Rows from block 6, named by matrix and row number. Rows with one number belong to one neuron. Each number is 128 + 32 x the weight over its row's rms, rounded and kept within 0 to 255. All counts start at 0. Numbers have three digits each. After the name is the row's rms in percent of the matrix's.
# fc1: MLP up (model.blocks.6.mlp.fc1.weight, 768x192), inputs 0-95
# fc2: MLP down (model.blocks.6.mlp.fc2.weight, 192x768, transposed), outputs 0-95
fc1.171 085:119188140130138122094145168115117106101123119123139142122113119128131168115109170135123119129124102115072092128088140092114116126119154148128143107154117129000106112117108153045133084099137115145133097108148158101143138090138112141116252141149105116159154103155133172100142143103167123141
fc1.172 092:137087117129132095163114179132129139122135178151148142124123161123121120132148180060152151102113127133163119113117141108113133112128137161126140151134186138135142127120139133104135076088083078130144151218155157148150151101104172097160242099127172171125110129095101148161112091152140059169
fc1.173 096:125133232238153154128104102102129170104118151127134146132123154087074102154076149109108094160120155104134092144157114139146106128076105174096110125255111076091045154140130173073133114139150091129074137115149126143144148149097123135129096156157108119136119107158173101137120101148097103072
fc1.174 092:159131134120122106113147103231131059067122197131122152129146146104107108127119088088083118138090109125080161149131119104106158127144148144176142166255098148098111137089111114117119147080100135114133157147150110114112161087142132076129158127135155113141187131093140125140128077128123241143
fc1.175 085:108092130188121146094125137168127132191107147156160128147131118156129178125147162089089149088096162119189138178111091083155118146069106152184080091099141092112148148102062151067071165174175133161112188118115151152096105083108093083156121198132128127146132097100080124078126118113113083095
fc1.176 092:182138098164128125112099092084092129078086142116134182145127132116133130140127058139140070105191170169132111089083093125083056179164131130087125144091158146150103128111135189098164169136105174124112066167158033130133161186163051120144186161198100110110119144150106149134097140165130181125
fc1.177 101:097154114228129140133173159166143132109146145151129163150122141142117110110095133128096106128108115073080156170126097079126128134156110148114126146121112100109129109198118113066127099092154050111097103102105134099062124141148154138083099180173146088122001118135193166108090126100143134102
fc1.178 096:090114117169124122102030202126134143189142089154113155112112136139080100147131073092173104116107156114144144124116137133047096122095109123123090070124089036114072197118100170095112124078136090126121123131078136088158121184124122119133176149150117066121119109151129136163174120131113132096
fc1.179 113:142123164139181156172147176114110106117027169133171145110121076151125152052159091173108112122072152142104116132119147124159129114106181113169138097123216151080133133188108109104196109166138141113148142139121066154059169141132128137132177120105160132108107127106147020061123099114170099143
fc1.180 091:129125101178094111101125172146205105084111105135157133127101178145117136144149111121099130125121180141153114135140084109161146128095085184151128090143128060171122119105121125160151142133169129134134114182119135117083108093145071077171079136121112091117091147114011124145113091077141122117
fc1.181 117:117155136153109141094145177142126154107118121126057108158124144114029140077127099148052133149173108122094085116154157115131102135147094154145115149097124106112141119142142145108181125117105175208147121149127092080155113107108156069160135139062142105113145089116112047079144064107132131122
fc1.182 093:125113128168175119159092131135114090170095114111104156124184171168145115131145122029102201147199080171146122128145110144117086237123145141147136116068128159164163105078128132083176144159124071115136206102183163137097134133133076121086051161143113138098150121127135123156147146151200139107
fc1.183 105:133085110175128127088123141151146103146108100115120169137189139149124148129171103102107168152199077095153148167114123128127136203106095136185131134118152148106162174168133200073145125198137092126145227143131172142126128111061114077072082120084119144098102107117123122138135097109151105085
fc1.184 108:119082212135091123137167121222175082086126255145153133139080141165142142088042136086174109133091084127105061076121137138126142075172138099179099193184087120126138135106148128116135134105113141127132119150120157129133123080056150130119157212172106160131094142151130103117133151104155158136
fc1.185 097:156114104088116126139059180082031115113085128200144111152130169160184096137133155119090150137157118061177168113080075165124130103073124164089125100085131152079075103084122154149096100128140114142137164159084130100191138180129126144172129065138107128130172156131139107079143106142127160101
fc1.186 100:116123126158133120152149133131145098071134113099062137074130097131071109131121121048058173133152140131101107106157150204200085118117110118100053097117084163142132122153138189131106111132127132090085130124124109119118110127162104165135140106201138106125123119159158188152113166122148168108
fc1.187 092:121110084129095098117143141079128072166130130124129075109107152122114138095163184115133169063122121127104097127127088103140060085109180138103138136100087116084109098127112079130137112149109128127133080137088098111106155082182103118148205205130147121090181171099140119141139093148141126134
fc1.188 094:149132128156140098149160199118179124100116110061141141163180202168134115130189124149125121141145181180092121114113127143211192125138098089139124108137164124143149102116147107129168159152107221128070126182131136128139100141115126095098098126095080115129079174119061140173117076083166069131
fc1.189 100:146139104130113146139017128144121111133173154160105144069122130202104144125169146151149098142098130130170120175124144156143121126132144161148117137105061090077113141123133129103108136116105117089115160121075134151125173128137193110113114083155159110141132174122109129154080092126061234153
fc1.190 099:163142161159119150123095127101157116174111133089144179136134181145142118130151038130129109140128182149159110134166104179133104120152104063131101200140049069145184153114157149129146110130197161123173093135121126108136124060169138101157100150094136128106140187064166157107122098149102144158
fc1.191 090:151074168093186123154179174183156097123167094152140157146164148127151110195147121083094105189159162121101181157166207079086144167151230109149168133098082111136153129066148152103087101142148177182112100121089173109118131090137111110094141217116135124135106165195101162139147154142155147123
fc1.192 110:119121148134070172100128119110115084129149108137178126140125115131148127155160137192035154157156129149162150113182127090134195136166136132150098125153172133156136154122044103115171139141148157180139138139165195138170135123125169120092171171108154116118054157116142083099103084107123173145
fc1.193 091:135108047101077130062128140146095117116118165133099121128130176066148102123129204104163148045203077096208109115095145119107191095110156131110162184202129127128086133139138095121122157168140099130132123125123124131133171131102115096110186078169191109144132205112134130160147166149135113128
fc1.194 104:134140156112166141153204142127103134089101134101040124006100137103086119136129145134107141137145117115101123101110178059088133115125094147160105136123153112157113130101109121128152111131118126054118151127188132140135137122133134144147099129125176137142106120095129157132137128134126164137
fc1.195 106:109153211109110103200098171114083108174126072101109154132057113164047141112062125139175135090051131116141156098131150125104156140104123132088111046099131113117104159129119152119182152136147145105159144133079125122138121125084117194078130100085150126133162169141098115147136112122154136148
fc1.196 104:131132111193083169122157121123114086065137140153155166187123140128141182068081116117174161119129146116103153106072048109135170168136123118102083132106089117144151105140127114091080119140124089098120123107143125113127119149086122134135123144135158133167157109133134079099161184081068128106
fc1.197 124:124132127134134150138139121119118114090205173131117147170136127158119171129140136123094106150126130144151108111122082145090234129131149143118121094120102104151177118096162121110115149142198116118216126115027127148141115093077049162101123164147123123126117136143078093096108148135149197138
fc1.198 099:095113106116105112110110133103142112135066134054193157156186154104059115125134122117154114143177114100036112131141098147066135142139150142121127110144103115107101161151081148099095181122095108152137103087116145137106116145134150147034153118117144120091098167105158108202124124165110143086
fc1.199 108:148084183120071181132158113133121066123058077120130153131106184103084077175126156148062131124152095135129109155158115209172145128151149132088120048094100146117188112136151166104079071157106166156156175172163111144098100098121121098125127131132144129150163159134138129157187120148110140158
fc1.200 103:124139132102083162096145161131158129095184105137145069116084124179114111089150188083065121142119134114093150175098134183152122187062122174107150181084106108122153097092125116225144123144143093082081141103090120152101170130150129101146126190138102108148151141116075116129109122146169120140
fc1.201 092:127114138127119161126138121115183146097119118116171133112134066148101101098143095097122128096131091123102094104119155162005104150134141234151127146150148101127119169114127159104043118093153096141121173112114130104056142177147111174080183183158106091093089137102161104137108143176103164108
fc1.202 092:146113130073169157103149129158040107029112136135113120120104113085124110122123123182145137131133161066149111099109119148167104047136108104165121157146117122103118159132128084170141077223129077134098156210162131168142124126148069119090175109077130121106135097077103141160123127079120068180
fc1.203 090:160121162097129094150148140154128084115215072077116134072124159127096157103097106162084141167127113125116089100113158079073135123071194160195134183134160148153138131161084134174138130075135153076134127139185102169134115160150145129158139125123146078142103138093102095101138107107194061066
fc2.171 098:139107157102147122103148149138114109126103110152117102127152088125147130146121142164133140129104133085124086104100118127104118102107221084169136152154143009060155130098137122085083160140165170101117113086167147160106149140088055137146140121124085155151108104141180116138092156125158141108
fc2.172 095:156103139127111120143116133141144130128154177076112125150115180117092149121133111096088116091137118170166121139147125137162122138074123144103099139163132255099150148094114146158116075134036146145115127153110169133123161126148148141131152181132233060072127123098093142119093124090116161158
fc2.173 077:097101196085139193162132135118121123109061122141135101185093096065111124173076178111139122136164145130174179104038141110144162145131178129084131097207164115134178118114123103151160136153134115139206135177170127122115120154139116051158129167150076104080224099135128141123004089112167151126
fc2.174 093:108117187166064128087128110255080126150102170093115105121141200147149138149150144136137129158149151138119124190157091166107106172163112146111113089165129052119113103122064120132084102179105152101065100099096104172158148087155111131084123161188148119115136155155134143096080126121148121117
fc2.175 072:102121168081178123094147144218126164150125124109079100130107102130122164121128109128111106155150115132126093127121137176148127135125140101077150178153123109103128099136162160125075157157113086152123116126154147178154118150126142161175142090127172115131126141078193125082134149151094223122
fc2.176 087:173167111178102159146142116036149114117117115142101106139179120098081107058122102134144164216097110170083159194155100118178153152151097132179120112114125183133158133161118062102096118079102199105139146169125172102176141158085053146192132103124100150159114123168167137118147133144138097160
fc2.177 092:164108127144140137179103160183114125182126175094146085185111148169168066152081134138178154177178096134168163148108118120121143123128138138159162151137170156081126136200126093080160130157160127133173176124099146054111145157109186110115156141158100091152153146107107163146095111061188107131
fc2.178 088:080149180143160134147102135210123088122102050092086115130157089140216145072117149150182105141118078118102171170128178116074082133123114068167100115111139057118073132147108129107108137120173115187106135142176065181157175136146116118189151149110094143193147148131187175118191109136095072138
fc2.179 114:138167174077137162064181149099126090136082055136119143112137163140114141100147173159111078091161118073124062178099155143105179167120133145174071104085139174168167120105140131131120159123206104101151177132145072132088118138120158135111128129149130184136125104150113207121133190143074163129
fc2.180 103:121106129162121098106131142136137108103110102191126148138147139124083071095125142172138143179060099107118121147096134153130152144149108094145148167239148133195141105184162104147104151152193154156154122158118162109092133145148138166157084117143120117116120107158154088114081113122155151086
fc2.181 106:147133113118119147214109175113112140104166113134156145162177155203128167127092185153181075150228104070118149164077098102079178146154104180139159137104134155152108130140090129076203080060136069165146157077141108083129087121143151096124113176122136148097176152150136178128088113125157130125
fc2.182 081:155159137181150167209128150149147103146183117157041124103095131123154141131113125107084113165086110116114134096140132138033092081126115157124125122091147082095083117128091129075087191070125175128050107128102118130102106154128088134172073113147163089119090144175148093125120145146091094130
fc2.183 078:144146102090140117116121153145125110119174092137077111115100147148205152176109113097118102198125122115159146113155097125049132092115069153145123120145144124118034086125149130109102155126129129131039083133133119108127076188147116147155110054167166097140121140110123093134091147155100141145
fc2.184 113:100114229145118146138128077205099145117073127116095076135106148163102156164025130115171155157141167128103121156142072160098164139166130134098111143159089122144144113150095128116075077129158132116096122075131145118107118124152117150165065171140123045178137158135145154136078132187153142160
fc2.185 092:089084107080101193122107158136166148057138152156082133127115169162172071104155157146166144162140083131156223156166153106129126151125142063174109097117200118153104119070157166167074110149136075132133142135060132109175157127133131119132121152031138117147141137182103133167129141108087108114
fc2.186 083:125195161151116129159191106086112138073123098098126137129085190220133129109120143149080106115116148133143159140112149104163178087179103151141183102189171114108047141131125099104093187072095162085101162174098134130104151131123099057132141158095118093167094080140147133129175126112097104134
fc2.187 077:106083135138138105125125122110122089146144120166126144095172124101069122131128152132106158061109144139148161168129117113147123187115220141140106126115109131139192159106075130160065110175099148136057128148117126118088132107076148093056151186065096139121213133119112135115124135121123074088
fc2.188 090:156118123154122114143143127119138085106078128164115137154175121144125142119171113139171149165097118084092130153088184134117136139134128137121169138190103111140145183170207112111111112130226228135115159175118168128137130108168101125115085122101085131184124113145139095082103107145152204107
fc2.189 104:126137124140133144127123111126109131103126059104053119101107074158142132154178105087129141122117136165137095138152112123145060121116148128155170123055120114153129146121132100128143164163160041092160146113175077071138172146105186144047168109127121119100127112112174170108155114132108096083
fc2.190 100:125125074120124166112169101114089155191125093123144110145091134162153153130114116128162148135092202060113061116111154135118118154152115070192128188109110070152101135166126114085113129147202146148130168108117126087146160143137102154144093138112102112122138122148121116098112128123107114175
fc2.191 084:141089130191110116097150140180154165118097143132202080132112108177102107139145130129075118107124146140170046090114105097122147136152125123068127073144120095153088105125123161110144132000133161057117101166126155149124141105086096207131170158151135156090119126169141071134128135078144112150
fc2.192 100:111132146166153152112111152185062154163186121121076142108150134143213173091119193151172070082142126049104108159082166108111223182129137142074092085128098158147124123158126103086194150105129092091128101110118084114136140147088126144115137172131157151110158155169119226145146131098084128132
fc2.193 109:122092085124146126039125132120154139134203089094105175131162158104091100084150121134191098132093055122125082139086117183141131138126136085107086125193155109156174031097167145097138107038116123118133140144089073153145170143159179200066133112055111106145087108159132099119093136108181125134
fc2.194 103:118096125109111146083118075118175152071111137138160142067122108120101169094153113198091062143153127034139116096162075125061162128138115176136120146170130118123122124137058101128139140174080134157068133168083159127101105154128185087114157137126121120208154128152117076127182088098175065128
fc2.195 108:135099197154145111192108158133062171137122052135098154140033102183123182080040141100225120077114149118092109166127167090102138116143092147077133104137092161121117122127156121110139114002130138192017153106120110095097147140134103079155093103140133121105145101115088120155117143094180125178
fc2.196 095:153116144099047137134153124113111100062147096195127129141161154108129115101048089157162155153138110116122115134170121141136060118119144128166240131085108152033163164163152103117096086103105106206118146123118078162106140161077123106175135132150141105153120204118106101092130136101208103079
fc2.197 119:059118120089045114129172120112086139161200118155164146139141139082172118102119169122130114151166118086155159106156121134077120129140120119158093158133149188088140143151082122094101138114211155174146126107161110134119091137146155122160093139120128138163093181128095167149140098144147130159
fc2.198 093:099119142142139113095102139142160156138101122130153111162143111087054155103126182122182176090106065136080122148168156077132190095069122111110158165126152160107102061101122127112100084113152075141144124159108149096193122123198173097127096104124106155174092120079121143180119150126133132128
fc2.199 102:187165098100158169130113180097172122111155140096122103142178153147118085179153181163100088159100097133116088109154189162100168131097162161127129119117170125149104149137118177110134114118157125090122114173098134162173115113063149122116140202084164134111163174144123149098214129135106134144
fc2.200 106:113149169125127130101143154147108126065129093169089136128081238148148112147128069182104178144085123114194153103114128141082078118091114108145119108107173105193144103137091128175141109130187116137154120099148116106120152159121128166153133161151109134142095115162162106107121139198121144119
fc2.201 105:151092109123114191112133169159175118150107150139135109107142177142135092096126056097151111129105085152108163108189098134129159142094145089120115151135193189136115102139108102099065089096159114081129158200089173127162141160144091104097075101148169105141148096154136157215139132103101102108
fc2.202 083:239159104160129124075108160079122143074161143174117117087135124226131145093184121114078109077123120115137133089148111158182104193103088169127147097125114070163139157103094133124157108133141104120079128131134130091143171140144092112168196160128135145165138080096116099125114159107157151164
fc2.203 086:147149134176111103125073096099116110155133140123080119111121115135097155115176157117156186134145162103160092075085085119098095101126146098071127126182125144119150088138132125088118156142117136137112137097115092101147137147113173140117145150117132149110098151174142142077059087126162092123